From a checkpoint of a small sound classifier.
Model: arch ecapa_tdnn, norm batchnorm, activation mish, widths [320].
Rows from block 3 of a small sound classifier, named by matrix and row number. Each number is 128 + 32 x the weight over its row's rms, rounded and kept within 0 to 255. All counts start at 0. After the name is the row's rms in percent of the matrix's.
Before each channel's rows are labels from the 100 clips, of 14976, where the channel reaches its highest value: "responds to" is what is common among them; "peak on" is the class under the peak. Only what is clearly more common there than usual is listed. The data: synthesised sound scenes: up to three everyday sounds over a background. In brackets: how many of the 100, against the usual share in percent.
# c30: last pointwise conv (model.blocks.3.c3.0.weight, 320x320x1), inputs 214-319

responds to: laser zap (51 vs 5.6); first sound: laser zap (39 vs 2.8); door slam (28 vs 5.4)
peak on: laser zap (50 vs 0.9); door slam (28 vs 0.2)
c30.218 096 [ 96 164 151 140 136  95 128 115 169 154 167 143 154  90 172 125 171 108 119 135 179  93 118 139  89 141  97 144  79  96 107 154  83 137 143 106 169 193 145 126 154 144 112  70 154 112 103 149 185 146  79  75 186 121  79 130  81 160 105 131 121 133  41 141 177 114 167  83 108 110 156 127 113 127  80 163 119  60 117 180 138 115 111 160 105 150  97  73 100 125  82 133 139 141 177 193 177 100 126 200 163 136 145 108 121 151]

responds to: laser zap (77 vs 5.6); first sound: laser zap (53 vs 2.8); background: none (50 vs 22.6)
peak on: laser zap (76 vs 0.9)
c30.6 103 [101 128 109 111 159 150  93 172 143 176 158 164 142  90 154 129 161 137  98 127  79  94 141 109 148 179 114 142  63 138 163 103 117 169  81 115 108 138  97  86 168 152 174 108 122 117 122 120 152 143 145  83 107  83  97 208 167  98  95 131  85  97 104 154 148 157 137 136 117 116 106 141 156 103 130 110  93 101  85 116 123 147  83 141  82 118 137 121  89 118 158 180  93 144 101 101 143 129 166 129 113 125 115 144 229  82]

responds to: laser zap (76 vs 5.6); first sound: laser zap (51 vs 2.8); background: none (49 vs 22.6)
peak on: laser zap (72 vs 0.9)
c30.46 104 [ 93 140  91 138 102 105 217  67 121 150 123 222 113  88 134 154  41 174  96 160 159 107  93 151 103 100 113 149 105 140 106 122  52 135 142  89 172 140 214 158 155 131 117 148 136 125 136 175  92 121 128 149 196 114  98 169 169 165 154 119 110  96 134 114 164  99 140 140 174  76 182 150 112 124 112 160 121 189 129 137 141 147  75 116  82 116 130 115  89 107 173 174 103 123 107  78 125  99 175 174  85 108 146 178 104 125]

responds to: laser zap (75 vs 5.6); first sound: laser zap (57 vs 2.8); bird chirping (27 vs 5.4)
peak on: laser zap (74 vs 0.9)
c30.174 106 [131 127  92 172 126 103 117  63 101  88 168 118 134 150  76 172  78 193 181 130 167 124 183 114 131 105 144 129  84 101 100 137  95  84 135 179 130 129 147 152 134  78 109 101  48 115 123 109 137  84 125 152 123 108 132 101  93  84 146 131 145  82 110 120 120  54  83  70 169 147 160 115 102 101 170 135  97  97 102 136 137 142 103 120 138 165 126 153 106 119 126 191 108  89 143 104 150 173 109 164 165 146 149 130 155 126]

responds to: footsteps (65 vs 5.3); first sound: footsteps (42 vs 2.7)
peak on: footsteps (48 vs 0.7)
c30.135 100 [136 175 141 144 127 119 119  75 144 136  56 147 165  59 127  77 167  87 136 149 135  91 106 197 154 132 129 103 152 128 109 100  78 105 165  95 179 136 133  95 163 121 125 108 109 132 130  80  81 157  91 120 141 131  72 118 162 112  79 123 142 136 133  67 144  78 124 154 101 137 140 181 129 159 120 165 111 108 127  83 148 121 103 154  60  76 124 155 118 187 123 215 125 127 135 138 129  87 162 165 179 145 202 171 140 108]

responds to: laser zap (78 vs 5.6); first sound: laser zap (54 vs 2.8)
peak on: laser zap (78 vs 0.9)
c30.65 100 [ 91 178 157 122  92 125 116 119  58 162 141 155  91 105 170 116  96 131 217 145 123  95 149 130 142 161 151 149 135 123 131 168 125  77  91 108 203 112 208 152 142 162 103 105 133 107 106 141  90 185 146  94 153 104 158 112 150 142 133 106  99 133 109 152 164 123 129 148 168  98 154 122 111  61  93 107 115 109 140 106 173  95  89 125  93 138 165 144  57  79  79  94 118  72  82 102 160 121 161 210 130 116 189 153 154 122]

responds to: laser zap (65 vs 5.6); background: none (65 vs 22.6); first sound: laser zap (39 vs 2.8)
peak on: laser zap (64 vs 0.9)
c30.254 101 [140 143 164 142 118 207 100 149 143  58 120 139  92  78 101 141 153 160 106 216 121 108 152 159  56 171 107 115 197  95  70 158 169 128 104 141 128 199 134 100  91 164 141 210 108 109 106 110 156 198  97  95 159 106  96 153 142 146 156 133 144 106 133 106 153 111 143 130 156  91 109 114 144  49 121 196 118 122 102 121 162 168  81 143 132 164 133 129  97 161 165 100 117  83  81  78 185  98 157 162 103 187 153 106 123 132]

responds to: bird chirping (43 vs 5.4); beeping (34 vs 5)
peak on: bird chirping (41 vs 0.7); beeping (32 vs 0.7)
c30.249 102 [127 103 128 112 139 136 119 166  82 158 134  72 140 156  90 136 149 139  94 190 176 116  98 146  84 120 121 141 122 105 144 139  89 160  97 137 125 104 163 100 139  77 110 112  79 115  88 114  92 172 184 133  61  95 188 105 107 141  93 125  92 147 150 160 133 157 133 134 111 180 113 171 123 112  87 147 135 164 134  93 110 121 157 140 101 169  84 129 108 124  89 126 150 112 151  92 171 107 137 130  62 171 166 153  94 114]

responds to: background: none (52 vs 22.6); water drop (28 vs 5.3); laser zap (27 vs 5.6)
peak on: water drop (27 vs 0.4); laser zap (26 vs 0.9)
c30.2 090 [120  91  82 173 123 151 118 135 129 167 122 152 117  86  78 113 149 105 125 138 122 127 116  59 176 132 143 117 144  90 110 116 102  73 150  82 168  98 202  89 140 154 168 110 120  92 153  66 106 123 123 143 156 109 138 123  89 145  90  77 103  78  80 111 190 108  97 139 126 116 147  33 156 113  76 155 122 177 177 158 135 131  78 204 115  89 135 197  98 147 131  68  98 141 133  91 137 104 103 118 115 125 107 172 153 167]

responds to: background: none (48 vs 22.6); door slam (34 vs 5.4); first sound: door slam (27 vs 2.8); coughing (25 vs 5.4)
peak on: door slam (30 vs 0.2)
c30.303 108 [175 109 183 117 166 196 105 126 100 114 151  82 115 115  92 140 114 111 145 135 181 209 174 122 146 174 156  94  87 106 100  60 137 159 113 115 115 135 150 117 137 111 158 104 162  75 174 194 158 148 139 135 180 122 138 111 170 145 132 131 119 166 188 146 123  98 123  90  83 109 173 145 135 149 113 112 133 170  89 114  96 121 196 166 142 106  94  77 136 124 114  60 116  92 135 166 127  85 114 160 156 154  91 112  84 126]

responds to: footsteps (60 vs 5.3); first sound: footsteps (32 vs 2.7)
peak on: footsteps (55 vs 0.7)
c30.237 093 [109 204 125 172 137 104 156 164 120  92 165 144  97 144 164 174 155 128 157 126  92 148 143 136 134 107 100 126  99 121 107 133 185  76  77 115 162 151 120  92 100 188 126  87 101 102 197 102 112 105  95 140  87 152  83 166 163 175 158 129 103 121 107 118 182 150 139 125 174 146 130 157  99 137 116 159 167 135 167 116 127 158 132 133 163 160  89 157  87 180 158 148 120 133  86  61 155 136 149 117 144 144 169 123 131 127]

responds to: laser zap (59 vs 5.6); background: none (46 vs 22.6); first sound: laser zap (36 vs 2.8)
peak on: laser zap (57 vs 0.9)
c30.214 101 [115 134 209 108 114 130 109 172 121  95  74 108 135  74 162 138 109  88  80  58 170 165 111 185 159 173 157 166 157 106 145 156 134 164 101  82 115 141 104 140 147 119 178 126 126 158 115 150 170 122 159 143 164 106 172 114 106 107  75 128  95 115 118 112 143 112 148 117 190 125 156  62 154 141 140 152 133 105  95 111 128 108 171 173 136 120 143 165  86  88 113 144 125 105 106 159  93 124 113 134 119 160 152 140 121 175]

responds to: laser zap (92 vs 5.6); background: none (75 vs 22.6); first sound: laser zap (61 vs 2.8)
peak on: laser zap (92 vs 0.9)
c30.251 095 [ 88 113 149 128 141 158 168 180 109 159 109 132 149 153  83 156 125 115 119 184  90 139 160 161 118 181 137  91 110 144 137  89  52 126 135  56 181 104 132  79 158 125 128 108 105  77 103 164 141 149 153 155 149 192 143 180 162 121  69 138 139  62  37 165 177 115 118 122 105 166 111 141 100  91  69 161  97 130 157 116 107 126  90 166 146 109 121 126 105 117  97 158 120 141 184 117 118 157 173 119 110  46 147 161 206 136]

responds to: background: none (59 vs 22.6); water drop (36 vs 5.3)
peak on: water drop (35 vs 0.4)
c30.76 097 [113 165 109  89 160 172 120 174 184  86 127 130 139 167 112 126 156 152 131 114  88 110 146 126 116  69 163 146 146  83  99 119  85 146 101  87 157 138 157 186 154 120  68 185 180 148 175  82 145 153 124 152  99  79  95 146 102 153 158 166 116 122  74 104 193 119 140 121 115  99 130 180 106 139 116 167 167 148 122 124 124  85 129 153 167 157 105 160 127 103 129 113 128 146  80  84 159 142 151 162 131 174 139  99 106 124]

responds to: footsteps (38 vs 5.3)
peak on: footsteps (28 vs 0.7)
c30.70 091 [ 89 169 171 156  87 134 117 128 136 137 128 215  73 130 112  97 115 100  96 126  88  93 179 146 154 103 176  47 141 152  51 103 120 169 165 132 125 189 105 167 128 132 131 103 118  92 120 170 107 147 135 141 108 121 146  80 143 147 151 144  91  95 109  84 149  88 189 106 110 153 181 127  49  79  47 158 174 111 160 132 149  96  89 201 117  90  98 153 133  97  93 126 155 104 108 103 130 142 166 115 187 107 149 175 195  68]

responds to: laser zap (85 vs 5.6); first sound: laser zap (64 vs 2.8)
peak on: laser zap (85 vs 0.9)
c30.116 101 [146  96 175 118 134  98 129 122 144 140 202  97 127  64  70  97  90 160 179 108 120 134 110 121  50 192 132  91 113 128 132 121 107 116 192 106 105 126 172  66 164 132 132 122 126 119 122 120 151 148 127 148  52  98 125  98 143 141  72 127  39 160  47 189 165  78 124 122  85 155 114  95 119 179  46 193  96 111  94 152 117 151 172 149 124 188  90 116 118 152  73 168 169 135 134 196 163 133 176 155 100 138 152 160 130 130]

responds to: footsteps (53 vs 5.3); first sound: footsteps (35 vs 2.7); bird chirping (26 vs 5.4)
peak on: footsteps (48 vs 0.7)
c30.20 098 [164 112  55 131 118 173 118  81 178  99 175 136 118 102 137 160 138 167 196 167 135 131 101 106  92 130 139 143  72 137 111 170 159 104 102 132 129 133 162 170 137  84 156 116 141 202 104 161 100 121 158 189 110 106 102 121 120 117 147 113 110 230 149 129 123 138 155 143 119 119  91 170 125 155 101 140 152 107 100 136 134 163 167 172  84  91 113 109  84 136 110  58 123 159 123 104  85 162 132  80 107 113  90  89  79 166]

responds to: footsteps (61 vs 5.3); first sound: footsteps (38 vs 2.7)
peak on: footsteps (55 vs 0.7)
c30.293 090 [122 159 184 150 164 136 184 123 169 109 125 168 164 120 134 176 168 185 127 135 132 176 146 169 161  93  77 134 100 110 154 119 167 168 106  83 179 153  80 103 127 168 149 172 110 105 114 130  95 109 142 148 159 144 141 140 119 124 101  74 146 122 105 196 182 105  92 144 102 199 114 120 132  91  88 105 138 124  98 101 159  99 104 158 112 136 184 123 121 151 124 158 138 174 124 151 143 157 156 109 161 139 190 156  92 198]

responds to: bird chirping (74 vs 5.4); first sound: bird chirping (34 vs 2.8)
peak on: bird chirping (69 vs 0.7)
c30.272 118 [145 137 136  85 161 102  98 114 137 131  83 157 161 135 138 124 116 154 129 124  76  88 175 195 127 168 128 133 148  70 121 101  72 100  74 123 107  93 189 169 141 153 104 103 105 150 122 117 141 153 126 122 155 122 131 174 102 182 100 158  92 109 142 153 128 151 107 160 122 129 159 100 164 118 142 156  78 123 120 166 124  77 118 191 141 133 147 158  85 119 102 112 119  76 146 141 176 102  73 162 145 100  92  48 140 150]

responds to: laser zap (41 vs 5.6); first sound: laser zap (25 vs 2.8)
peak on: laser zap (40 vs 0.9)
c30.8 101 [147 124 136 142  91 117 154 183 107 124 106  87 121 138 147 139  76 154 155  99 161 133 141 174 203  62 113  69 160  73 141 146 144 201 162 116 123 152  75 132 120 135  94 140 150 131 126 167  73 101 149 148 104 144 106  59 120 115 170 133 106 154 100 151 141 110 142 155 176 171 129 162 122 122 140  90  66 110 149 103 195 139 159 167 148 159  99 107 154 187 139 131 212 135 129 111 107 141 138  74 169 149 119  97 165 136]

responds to: footsteps (65 vs 5.3); first sound: footsteps (48 vs 2.7)
peak on: footsteps (61 vs 0.7)
c30.62 100 [154 160  98 127 116 120 145  59 116 145  90 185 185 166 117 114 221 212  88 113 137 137  93 180 138 116 149 175  89  97 128 109 100 160 128 138 179  83 101 174 147 153  99  89 121 155 109 146 156  32 101 124 111 125 120 199  83 175 220  93  78 150 131 141 161 151 179 131 100 166 186 142 171 152 162 160 117 126 158 139 157 140  80 104 105 157 131 142 126 132 124 116 137 104 127 133 110  83 117 176 120 115 132 134 183  79]

responds to: laser zap (36 vs 5.6)
peak on: laser zap (33 vs 0.9)
c30.143 114 [136 132  84 130 139 105 144 101 143 143  50 133 107 167 134 125 187  88  90 168 113  76 127 110 143 107 190 101  93 149 154 131 136  99 154 140  78  88  79 134 139 113 121 124 154 116 169 207 136 110 136 110 104 105 128  93 134 147 138 119 141 155 165 112  84 182 140 149  76 114 118 184 142  86 179 162 109 120  99 133 158 146 106 142 125  99 121 118 151  79 135 148  82 131 109  62 131  49  90 107 115 198 158 157 142 135]

responds to: laser zap (38 vs 5.6); first sound: laser zap (31 vs 2.8); glass breaking (28 vs 4.9)
peak on: laser zap (36 vs 0.9); glass breaking (27 vs 0.7)
c30.277 098 [137  72 112 130 127  77  99 185 162  56 136 137 114 104 128 180 102  59 190 140  81 139 108 126 158 110  80 142 123  85 149  92 131 148  74 128 110 135 114 115  87 115 107 148 168 130  75  71  89 123  91 102  82 151 141 172  90 133 134 155 111 157 157 126 102 128  83 129 140 167 123 146 138  66 114  66 113 113 166 126 164 129 154 151 170 108 137 117 170  43 152 143 109 152 195 115 137 141  94 133 108 119  76 167 122 125]

responds to: footsteps (49 vs 5.3); first sound: footsteps (26 vs 2.7)
peak on: footsteps (34 vs 0.7)
c30.113 097 [142 172  77 153 103 106 109  94 148 108 161 177 116 105 143 112 130 102 133 160 105 108 128 180 127  93  73 164 114 197  99 153 106 160 118  92 183 129 176 128 108 121  89 101 113 146 137 176 132 132 184 148 110  58 116 111 121 142 140 159 102 121 152  97 125 158 134 102 144 159 140 105 133  96 169 134 118 171 147 141 147  80  84 150 107 148 163  83 107 116 131 133 143  99 130  93 130 144 100  98 159 139 147 174  82  86]

responds to: water drop (45 vs 5.3); laser zap (45 vs 5.6)
peak on: water drop (45 vs 0.4); laser zap (45 vs 0.9)
c30.99 097 [123 104 162 158 149 138 114  84 161 106  95  94 174 126 127 100 119 101 140 117  86 183  73 195 136 152 116 145  62 111 183 157 112 112 158 142 101 131  94 136  53 123  81  82  94 108 182 118 146 116 125 159 134  95 119 108  96 163 102  91 115 119 169 146 132  98 120  86 140 135 136 149 179 128 140 106 122 153 147 166  88 162 124 115  96 137 113 165 132 109 102 189  94 138 131 144 155 155 105 128  87 130 138 152 134 121]

responds to: background: none (57 vs 22.6); mooing (39 vs 5.1); first sound: mooing (27 vs 2.6)
peak on: mooing (39 vs 1.6)
c30.109 092 [141  86  96 151 108 104 185 132 129 107 184 109 135 144 192 157  75 114 108 157 111  55 142  79 150 149 104 110 106 127 147 108 123 125 153 127 165 174 173 132 143 127  77 128  99 141  91 103 139 109 118 101  97  98 124 199 121  83 120  82 189 119 138 121 143 129 141 172 110 141 139 162 109 117 155  91 148 117 140 109 106 125 129 157 125 146 122 231 135 183  75  88  98 112  86 110 161 104 116 104 171 118  73 172 154  72]

responds to: footsteps (44 vs 5.3); first sound: footsteps (30 vs 2.7)
peak on: footsteps (39 vs 0.7)
c30.177 097 [125 105  79 105 124 109  96 136 157  83 154 133  88  86  79 107 145  85 150 135 179  75 121 157 150 139 178  75 126  73 112 151 105 146  91 111 173 194 209 182 174 198 165 161  69 113 141 166 114 149 122 140 127  73 160 200 136 153 150  97 178 103 106 150 123 147 168 140 101  70 205 168 139 169 123 180 146 162 124 131 221  82 123  99  69 122 122 147 103 103  96 168 138  81 103 131 120 134 117 154  93 135 167 134 135 147]

responds to: laser zap (48 vs 5.6); background: none (48 vs 22.6); first sound: laser zap (37 vs 2.8)
peak on: laser zap (47 vs 0.9)
c30.263 097 [ 71 130 152  81  65 100 156 140 129 116 147 189 113 119 135 137 103 149 145  90  94 130 144 213 115 123 150 130  85 138 137 117 159 135 143 109  67 171 113 180 115 126  96 125 131 133 142 116 120 136  95 124  95  91 120 141 127 183 159 167  98 145 125 140 101  79  94 120 114 208 128 159  74  96  93 154 100 109  97 144 198 162 143  91 101  89 138 116 112 121 124 195 129 111  83 120 128  57 128  97  98  58 142 118 196 127]

responds to: water drop (41 vs 5.3); footsteps (37 vs 5.3); first sound: water drop (29 vs 2.5)
peak on: water drop (37 vs 0.4); footsteps (27 vs 0.7)
c30.34 103 [110 161 124  80 154 130 106 119  96 100  84 179  93 145 152 115 123 108 162  72 213 117 140 132 104  73 106 114 197 110 197 145 203 148 124 122 153 129 132  99  96 186 126 136  93  93 103 101 182 134 165  87 123 157 116 119 106 100 105  83  88 129 115  76 155 158 126 113 145  87 133 133  72 127 181  99 116 146 167 154 103 140 102  50 143 130 148 143 175  96  76 223  99 145 154 130 115 110 154  44 204 163 157 138 134 112]

responds to: footsteps (49 vs 5.3); first sound: footsteps (34 vs 2.7)
peak on: footsteps (39 vs 0.7)
c30.265 096 [155  90 130 178 103  76 152 132 174 114 171  87 101 153  97 156 140  70 157 156 175 125 116 149 138 116 153  99 136 107 142 129 143 144 134 149 105 141 137 176 112  99 111 141 129 164 107 191 111 143 155  83 171 131 148  72 110 147 204 164 154 100  99 114 125  77 148 123  79 145 141 123 124 104 214 177 125 214 176 150  92 109 107 115 134 105 100 131 154 193 141 109 145 114 107 147 109  75 159 127 145 152 116 156 143 125]

responds to: laser zap (82 vs 5.6); first sound: laser zap (58 vs 2.8); background: none (58 vs 22.6)
peak on: laser zap (81 vs 0.9)
c30.315 110 [107 196 154 119 191 106 139 144 141 131  83  64 143  86 155 166 135  85 132 139 152 143 122 149 180 125 130 117 154 100 148 127  94  94 140  92 168 110 141 174 111 147 111  84 166 147 127 141  57  99 158 107 163 147 132 136 117 210 131 163 121 102 189  95 125 114 131  92 127  30  82 114  79 199  99  94  87 178 124 147 169  93 170 114 118 105 142 179 121  82  92 138 133 110 120 194 133  98 165 163 102 133 131  76 185  79]

responds to: bird chirping (40 vs 5.4); first sound: bird chirping (27 vs 2.8)
peak on: bird chirping (37 vs 0.7)
c30.243 108 [142 162 127 102 113 137  79 163 115 140 127  67 139 156 103 154 206  94  92 136 156 120 191 114  82  91 109  84  91 107  72 159 161 177 119 133 129 152  92 115  86 142 119  85 134  92 198 131 124 120  87  70 161 173 170 124 150 139 114 173 166 101 179  88 154 135  97 109 158 166 126 107 193 127 169 123 152 120 107 126 109 160  94 116 225 138 140 149 135 147  91 138  96 178 175 167 100 121 128  80 112 111 120 182 161  94]

responds to: laser zap (69 vs 5.6); background: none (49 vs 22.6); first sound: laser zap (43 vs 2.8); mooing (26 vs 5.1)
peak on: laser zap (68 vs 0.9); mooing (25 vs 1.6)
c30.33 104 [104 142  50 105  79 154 134  96 126 172 156 180 166 171 152  50 148 192 117 137  70 141 116 126 126 128 151 152 126 171 101 148  98 120 118 151 121 168 109 130 104 147 149 159 100 143 109 181 196 131 110 142  95 151 119 124  99  98 139 134 166 115 168 164 118  91 136 145 186 204 144 123 167  98 160 127 157 109 122 167 188 167  93 128 121 107 123 149 183 189 146 200 155 131  91 173 107 111 166 107 105 117  42 158  94 104]

responds to: laser zap (69 vs 5.6); background: none (50 vs 22.6); first sound: laser zap (46 vs 2.8)
peak on: laser zap (67 vs 0.9)
c30.4 103 [128  91 172 166 102 181 111 123 127 141 103 138 125 109 111 123 147 149  96 110 116 196 173 166  87 122  96  89 135 122 122 120  95 167  69 141 154 100 164  87  97 112  99 194  72 103  97  80 122 142  64  78 151 114 127 163 141 145 147 122  91 111  99 128 169 151 138  98 160 102 125 143 155  90 102 130 135 139 111 141 153 114 146 143 148 135  65 145 119 181 130 174 198 110 122 202 199  74 143 132 153 123 123 175 193  85]

responds to: footsteps (44 vs 5.3); first sound: footsteps (30 vs 2.7); ball bouncing (26 vs 5.2)
peak on: footsteps (38 vs 0.7)
c30.98 098 [148 131  86 104 153 131 131 161 105 136 111 127 137 105 120 163 135 113 165  79  84 113 176  83 159 109 146  71 104 169 116 104 114  85 112 132 113 120 140 153 105 139 107 142 210 108 129 229 126 156 113 149 119 125 130 148 182  97 246 162 120  58 145 137  68 128 175 100 131  79 114 139 174  88 160 187  81 208 186 122 122 142 123 129 110 145 121 113  73 117 109 107 110 136 137 100 166 120 155 116 214  93  99 144 146 142]

responds to: laser zap (49 vs 5.6); water drop (37 vs 5.3); first sound: laser zap (37 vs 2.8)
peak on: laser zap (47 vs 0.9); water drop (36 vs 0.4)
c30.185 092 [122 156  88 131  95 139 107 190 174 203  47  98 106 120 149  91 137 139  88 166 129 194 107 110 202 125 140  99  81 128 160  95 198 134 156 136 126  98 158  87 147 105 138 113 122 116 156  76 135 109 147  88 151  64 214 186  84 144 142  83 101 110 129  86 131  69 139 162 157 135 117  56 148  97 130 160 111 100 158 174 128  97  89 146 141 114 135  75 155  56 122 147  91 112  98 131 174 121 116 141  66 139 181 114 155 123]

responds to: laser zap (70 vs 5.6); first sound: laser zap (57 vs 2.8); bird chirping (26 vs 5.4)
peak on: laser zap (69 vs 0.9)
c30.27 112 [110 114 150 112 145 146 115 247 111 143 157  97 185 162 104 122 151 160  65 155 112 136 118 192 150 201  97  63 113  84 118 164  63 167 100 126 133  92 157 114 122 157 109 102 165 154  98 148 145 166 170 112  92 102 166 173  96 121 106 127  83 125 109 142 147  78  85 134 147 184 127 207 150 147  87 120 155 109 142 121 105 158 148  58 104  90 103  82 142 120  62 189 122 128 149 145 119  98 145 110 132 138  74 117 179 107]

responds to: bird chirping (43 vs 5.4); first sound: bird chirping (25 vs 2.8)
peak on: bird chirping (37 vs 0.7)
c30.299 105 [145 103 122  86 127 144 210 112 159 128  67 115 107  90 142  84 172 108 101 143 121 149  97 140  87  93 152 147  67  83 104 160 128 135 145 109 119 113 196  67 107 112  76  97 127 116 157  87 125 142  88 135 117  96 133 125 108 101  88 138  96  91 165  91  95 144  82  94 122 146  67 104 141 174 157 121 150 135 124 118 127 127 121 138 147 161 133 135  93  85  94  72  98  77 176 106 188 109  75 152  98 111 130 124 107 187]